config.toml
encoder_activation = "relu"
text_encoder_parallel_block = false
weight_decay = 0.0
Rows from block 3 of the audio encoder of a small contrastive audio-text model, named by matrix and row number. Rows with one number within an expert belong to one neuron, the router's apart. Each number is 50 + 15 x the weight over its row's rms, rounded and kept within 0 to 99. All counts start at 0.
Before each expert's rows are labels from the 100 clips, of 14976, where the router gives the expert most weight on average: "band" is the frequency band that holds the peak; "top examples" is what is common among them. Only what is clearly more common there than usual is listed. The data: chords played on synthesised instruments.
# router: slot weights (encoder.blocks.3.mlp.router.weight, 32x96), inputs 0-95
# up: expert up (encoder.blocks.3.mlp.up, 32x48x96), inputs 0-95
# down: expert down (encoder.blocks.3.mlp.down, 32x96x48, transposed), outputs 0-95

# expert 3
band: 2000 to 4000 Hz
top examples: marimba-like; block; text has "quiet"
router.3:80 55 49 74 62 54 46 41 51 53 39 45 48 64 41 63 63 22 28 46 73 34 60 51 46 52 31 35 61 74 39 74 47 63 61 27 55 69 59 39 62 71 25 64 68 43 27 39 29 67 44 30 31 55 52 67 48 86 41 49 56 58 55 19 72 62 42 63 24 62 43 57 35 34 32 50 80 60 54 41 59 61 17 60 36 30 49 42 50 40 70 42 36 41 49 37
up.7:49 49 51 50 50 50 51 50 42 50 26 48 19 50 50 50 33 91 51 50 48 51 50 50 49 52 03 51 50 48 49 20 49 49 51 50 34 50 28 51 50 36 52 08 50 37 51 51 50 91 50 97 50 60 89 20 50 50 50 50 50 51 48 62 48 48 50 49 99 35 61 43 84 51 52 48 51 51 50 50 50 50 50 47 52 52 40 49 52 50 49 50 50 50 52 50
down.7:47 56 51 83 60 49 29 40 50 48 50 50 26 50 90 50 56 51 46 52 62 35 42 62 43 52 50 06 49 51 38 76 66 22 49 61 75 50 51 50 50 49 49 49 48 48 49 52 50 50 48 72 51 50 49 50 50 52 50 46 48 49 40 48 03 00 50 50 45 50 26 50 50 57 50 50 55 54 85 51 50 37 51 57 43 74 50 50 76 15 32 57 54 50 47 50
up.8:50 66 50 36 50 99 50 50 50 50 50 51 50 49 50 48 47 51 50 50 49 50 50 50 68 51 08 51 39 13 50 15 50 34 50 51 49 31 50 49 50 49 51 50 49 51 50 50 50 50 50 50 80 50 50 31 50 50 50 50 50 50 00 51 49 51 50 50 51 50 57 34 50 71 63 50 50 50 49 50 50 29 50 56 42 51 36 51 50 45 03 55 50 50 49 50
down.8:49 87 51 50 58 51 39 49 50 72 50 50 38 51 94 50 51 51 38 55 59 00 49 50 00 52 50 50 46 41 42 67 64 46 49 50 79 50 51 50 85 87 50 50 43 49 49 50 50 48 56 50 51 39 49 50 51 52 50 48 48 49 47 48 23 00 50 57 28 50 49 67 50 50 45 50 50 56 51 51 50 33 51 50 43 55 50 72 67 51 46 50 65 50 44 50
up.9:50 47 52 38 46 64 48 49 75 50 47 53 49 87 44 16 44 99 86 46 44 85 59 53 48 77 67 49 62 48 47 55 43 51 45 50 52 65 53 50 48 00 52 50 47 45 51 34 60 48 75 54 52 40 48 48 51 31 56 20 57 47 48 56 51 56 48 29 66 48 47 49 51 47 89 36 52 59 48 55 48 30 50 26 36 51 45 20 48 68 50 45 46 46 50 51
down.9:49 52 51 50 60 57 17 45 50 48 50 53 47 50 67 38 51 77 46 61 62 43 62 50 41 52 36 50 60 27 33 64 61 50 49 54 71 50 51 74 55 50 50 50 46 49 69 52 50 39 09 51 51 50 51 50 50 16 50 44 43 49 37 49 25 00 60 68 50 50 53 50 50 50 50 48 50 57 51 51 50 14 51 50 45 51 50 50 65 41 29 50 51 50 49 47

# expert 25
band: 0 to 250 Hz
top examples: reverberation; text has "reverberant"; text has "room"; vibraphone-like
router.25:77 76 48 89 67 25 55 34 53 38 54 63 74 52 57 45 41 48 49 29 45 40 46 48 55 49 38 58 55 53 51 73 43 81 73 57 12 42 45 48 53 54 36 39 66 43 52 45 32 66 36 55 38 55 54 31 45 76 51 65 68 17 58 08 31 58 56 62 50 48 42 69 63 69 30 55 52 55 50 42 72 63 42 42 34 69 42 41 38 43 47 47 37 17 61 27
up.0:20 51 50 34 47 99 50 49 50 47 45 50 45 67 42 50 50 68 50 55 48 56 40 59 50 56 50 57 42 31 70 33 50 46 51 49 56 50 49 50 54 50 50 50 44 50 54 01 56 66 48 50 78 47 51 53 50 03 50 50 62 50 45 99 49 54 38 49 77 51 60 47 41 47 38 29 45 60 38 49 50 49 50 55 55 57 51 50 99 74 50 50 50 39 17 51
down.0:76 09 61 72 61 50 17 49 64 48 55 50 47 51 58 50 34 45 47 50 40 42 50 15 50 50 56 51 49 50 54 91 57 00 49 50 50 74 53 64 50 58 43 51 40 58 54 50 56 52 60 50 46 22 52 36 51 64 49 61 74 44 54 50 51 37 55 67 58 54 51 50 53 92 54 69 66 51 13 50 50 49 47 49 65 44 41 03 49 44 51 69 69 46 57 50
up.1:49 50 50 49 59 55 46 56 49 51 25 58 38 93 88 58 56 47 33 46 57 50 61 41 85 10 32 51 58 47 50 38 47 56 44 47 49 48 77 62 40 51 23 67 25 45 36 32 51 58 67 55 46 50 11 53 51 43 50 53 46 46 49 50 51 51 18 62 47 50 66 49 47 32 20 44 71 87 36 48 67 53 46 54 12 49 52 34 41 63 62 50 56 77 48 42
down.1:49 38 44 40 04 62 23 37 51 52 51 85 32 27 49 47 55 44 51 65 50 56 56 51 57 47 43 67 49 43 43 51 53 49 34 52 43 58 52 28 62 51 42 80 46 51 43 49 48 41 49 56 34 53 49 26 51 58 54 51 62 49 44 36 12 43 91 22 55 51 50 30 61 48 25 46 42 54 49 54 54 70 50 53 50 56 58 81 02 59 49 31 73 09 57 54
up.2:62 52 04 48 56 36 76 49 37 75 58 47 72 53 46 58 42 50 51 47 59 56 22 52 44 44 50 46 30 55 62 52 53 51 59 33 30 44 50 44 33 51 63 47 60 72 62 59 42 38 24 33 61 35 55 52 64 50 44 50 48 50 63 55 53 47 54 40 46 00 35 34 71 42 66 67 45 50 69 56 38 53 46 70 77 42 46 50 54 33 00 88 49 39 44 56
down.2:50 40 47 52 58 47 86 58 56 63 42 33 61 44 51 21 41 48 28 49 40 28 49 50 57 50 56 56 51 63 68 47 58 48 57 50 43 50 50 87 22 62 48 21 51 45 39 06 53 59 50 20 77 51 46 49 47 32 31 51 24 41 73 62 54 50 52 63 65 51 39 47 40 50 66 50 50 43 62 65 36 35 51 50 49 35 45 00 57 41 75 56 32 84 48 49

# expert 1
band: 0 to 250 Hz
top examples: pink noise; quiet level; muffled (low-pass)
router.1:42 24 40 64 69 42 68 54 68 59 63 40 42 48 53 52 58 44 69 25 55 57 49 43 26 21 45 66 40 57 35 49 53 50 37 54 54 73 48 73 79 58 52 19 54 61 60 56 32 54 44 33 55 92 60 22 41 52 44 64 61 35 45 29 43 60 52 57 52 75 21 63 38 81 32 77 64 46 69 64 53 54 27 54 58 51 49 64 49 51 35 48 68 13 60 33
up.4:59 61 70 47 47 26 52 31 37 50 38 60 18 45 53 18 52 64 56 26 51 30 55 58 48 50 20 55 90 66 49 44 40 43 49 50 72 56 57 61 54 55 40 48 48 18 78 53 55 73 54 99 49 22 61 47 27 66 47 64 43 52 43 49 55 50 50 47 74 55 50 45 53 36 50 42 54 45 71 92 40 36 52 50 37 50 48 64 36 32 53 48 62 40 34 41
down.4:67 68 48 50 50 48 44 57 50 47 50 73 00 55 51 51 49 34 84 49 26 58 33 69 27 81 52 44 44 11 39 61 50 51 54 52 54 54 52 62 73 48 40 64 45 43 49 62 51 25 52 37 50 55 54 49 26 45 50 61 38 51 71 68 46 22 99 49 43 41 29 56 50 56 45 45 47 61 49 58 63 51 55 74 15 48 47 51 43 47 68 34 47 50 46 46
up.5:51 99 33 51 44 36 67 49 46 50 67 49 55 62 43 47 50 43 46 40 57 14 70 58 62 50 40 29 47 51 45 50 28 50 84 49 52 57 71 56 49 69 26 92 40 38 58 30 45 49 33 48 52 36 52 49 48 46 39 56 74 53 50 55 53 53 54 27 48 45 48 35 78 57 45 45 55 74 55 52 50 53 50 85 42 42 49 51 45 44 07 52 30 49 49 50
down.5:55 73 24 49 49 42 15 53 50 43 18 58 50 49 48 55 14 41 51 35 46 66 47 50 32 52 48 46 47 50 46 51 33 51 55 69 81 49 51 60 51 38 42 51 54 17 50 99 50 46 50 51 54 55 47 30 48 49 63 54 53 60 72 54 48 25 54 49 50 38 40 53 34 51 37 40 46 63 50 50 55 54 51 51 06 44 17 51 47 74 66 47 51 46 33 99
up.6:50 49 56 38 54 48 47 53 83 49 38 41 52 67 47 36 36 86 51 74 18 79 43 58 51 49 50 71 48 49 61 48 42 64 51 75 43 51 28 62 32 38 50 50 51 51 61 51 54 45 46 74 75 52 53 49 38 09 39 50 63 60 29 51 06 49 49 08 58 50 49 51 56 53 84 17 52 46 51 55 49 47 48 27 49 50 50 29 79 61 49 70 60 50 49 67
down.6:66 55 56 46 61 35 42 49 89 28 49 49 51 57 52 18 54 49 29 50 40 50 00 63 37 50 47 45 39 39 51 55 46 47 70 50 64 46 38 99 90 46 50 62 64 44 76 53 52 46 33 51 50 51 18 44 62 47 44 60 50 52 53 49 24 44 50 31 50 43 52 72 55 44 73 30 47 58 52 74 60 57 58 49 45 61 53 51 48 61 53 46 43 45 48 51

# expert 0
band: 250 to 500 Hz
top examples: vibraphone-like; text has "dominant"
router.0:43 39 36 40 50 51 54 41 53 42 55 54 24 45 47 30 55 49 64 34 41 44 46 67 60 56 65 60 44 19 58 46 16 26 43 79 39 42 56 56 51 62 39 33 41 39 74 45 70 68 63 39 63 45 73 58 49 47 25 44 53 59 30 73 60 43 65 42 59 50 26 64 55 62 72 71 52 35 30 35 42 17 29 66 60 49 74 28 44 18 43 62 33 34 17 71
up.4:50 81 48 26 47 51 71 29 57 50 45 50 50 56 37 45 65 40 51 51 62 15 97 60 48 39 46 49 70 48 59 50 31 42 52 47 60 45 52 55 16 58 17 44 49 51 58 50 49 55 51 53 50 39 53 22 26 47 51 54 46 39 44 49 53 17 51 82 50 40 80 48 45 26 54 69 43 53 60 72 70 47 88 51 66 48 88 60 25 51 47 28 48 48 45 57
down.4:53 28 12 51 50 30 49 25 47 52 65 49 82 38 34 29 20 50 17 75 68 30 34 43 88 04 69 33 50 61 33 72 53 35 55 52 50 57 53 50 51 46 35 51 43 52 65 26 59 49 52 40 60 44 47 48 62 45 53 49 54 45 61 54 71 51 41 45 40 52 58 58 55 47 50 31 68 46 68 52 44 22 35 28 56 69 33 73 65 43 50 61 48 22 49 54
up.5:10 41 44 49 37 53 45 50 41 46 60 58 84 52 41 64 51 54 14 53 56 46 74 25 60 95 52 33 58 63 44 54 56 52 65 48 28 68 59 25 68 27 64 42 54 62 47 50 46 34 65 50 38 49 18 52 60 48 64 72 52 50 55 38 24 74 48 43 49 21 48 57 53 44 51 52 12 37 30 27 69 50 36 50 49 44 40 20 46 50 46 41 31 48 59 41
down.5:34 73 65 61 52 47 19 50 21 50 56 62 31 61 50 49 60 52 70 48 35 77 93 75 36 79 35 74 47 40 21 67 06 48 00 51 69 48 47 49 40 27 56 53 44 53 48 49 46 50 53 67 48 50 48 61 49 63 50 39 50 59 40 25 48 50 48 48 50 48 55 62 50 47 50 56 42 49 45 41 59 54 52 67 70 49 60 49 44 54 48 27 72 82 46 36
up.6:71 53 37 50 53 52 52 47 47 70 74 79 37 50 45 44 70 62 47 49 53 45 69 67 53 99 51 34 28 47 44 52 31 50 56 58 41 67 56 41 50 60 27 42 39 27 51 50 98 81 50 57 80 52 50 61 62 47 47 52 56 29 48 94 55 51 52 49 51 54 46 57 80 49 55 57 43 52 36 51 44 45 46 48 44 46 33 40 53 36 49 09 45 49 43 56
down.6:49 49 54 67 53 72 47 49 51 94 53 51 55 50 24 68 47 47 39 51 58 47 47 44 42 50 45 55 48 62 49 50 54 41 86 50 42 55 30 51 50 47 51 43 05 50 55 61 50 58 36 51 63 48 65 34 50 57 52 52 50 27 63 32 73 58 62 17 78 56 40 50 19 80 23 64 72 46 49 64 20 13 52 55 25 45 48 19 49 40 47 49 39 79 50 47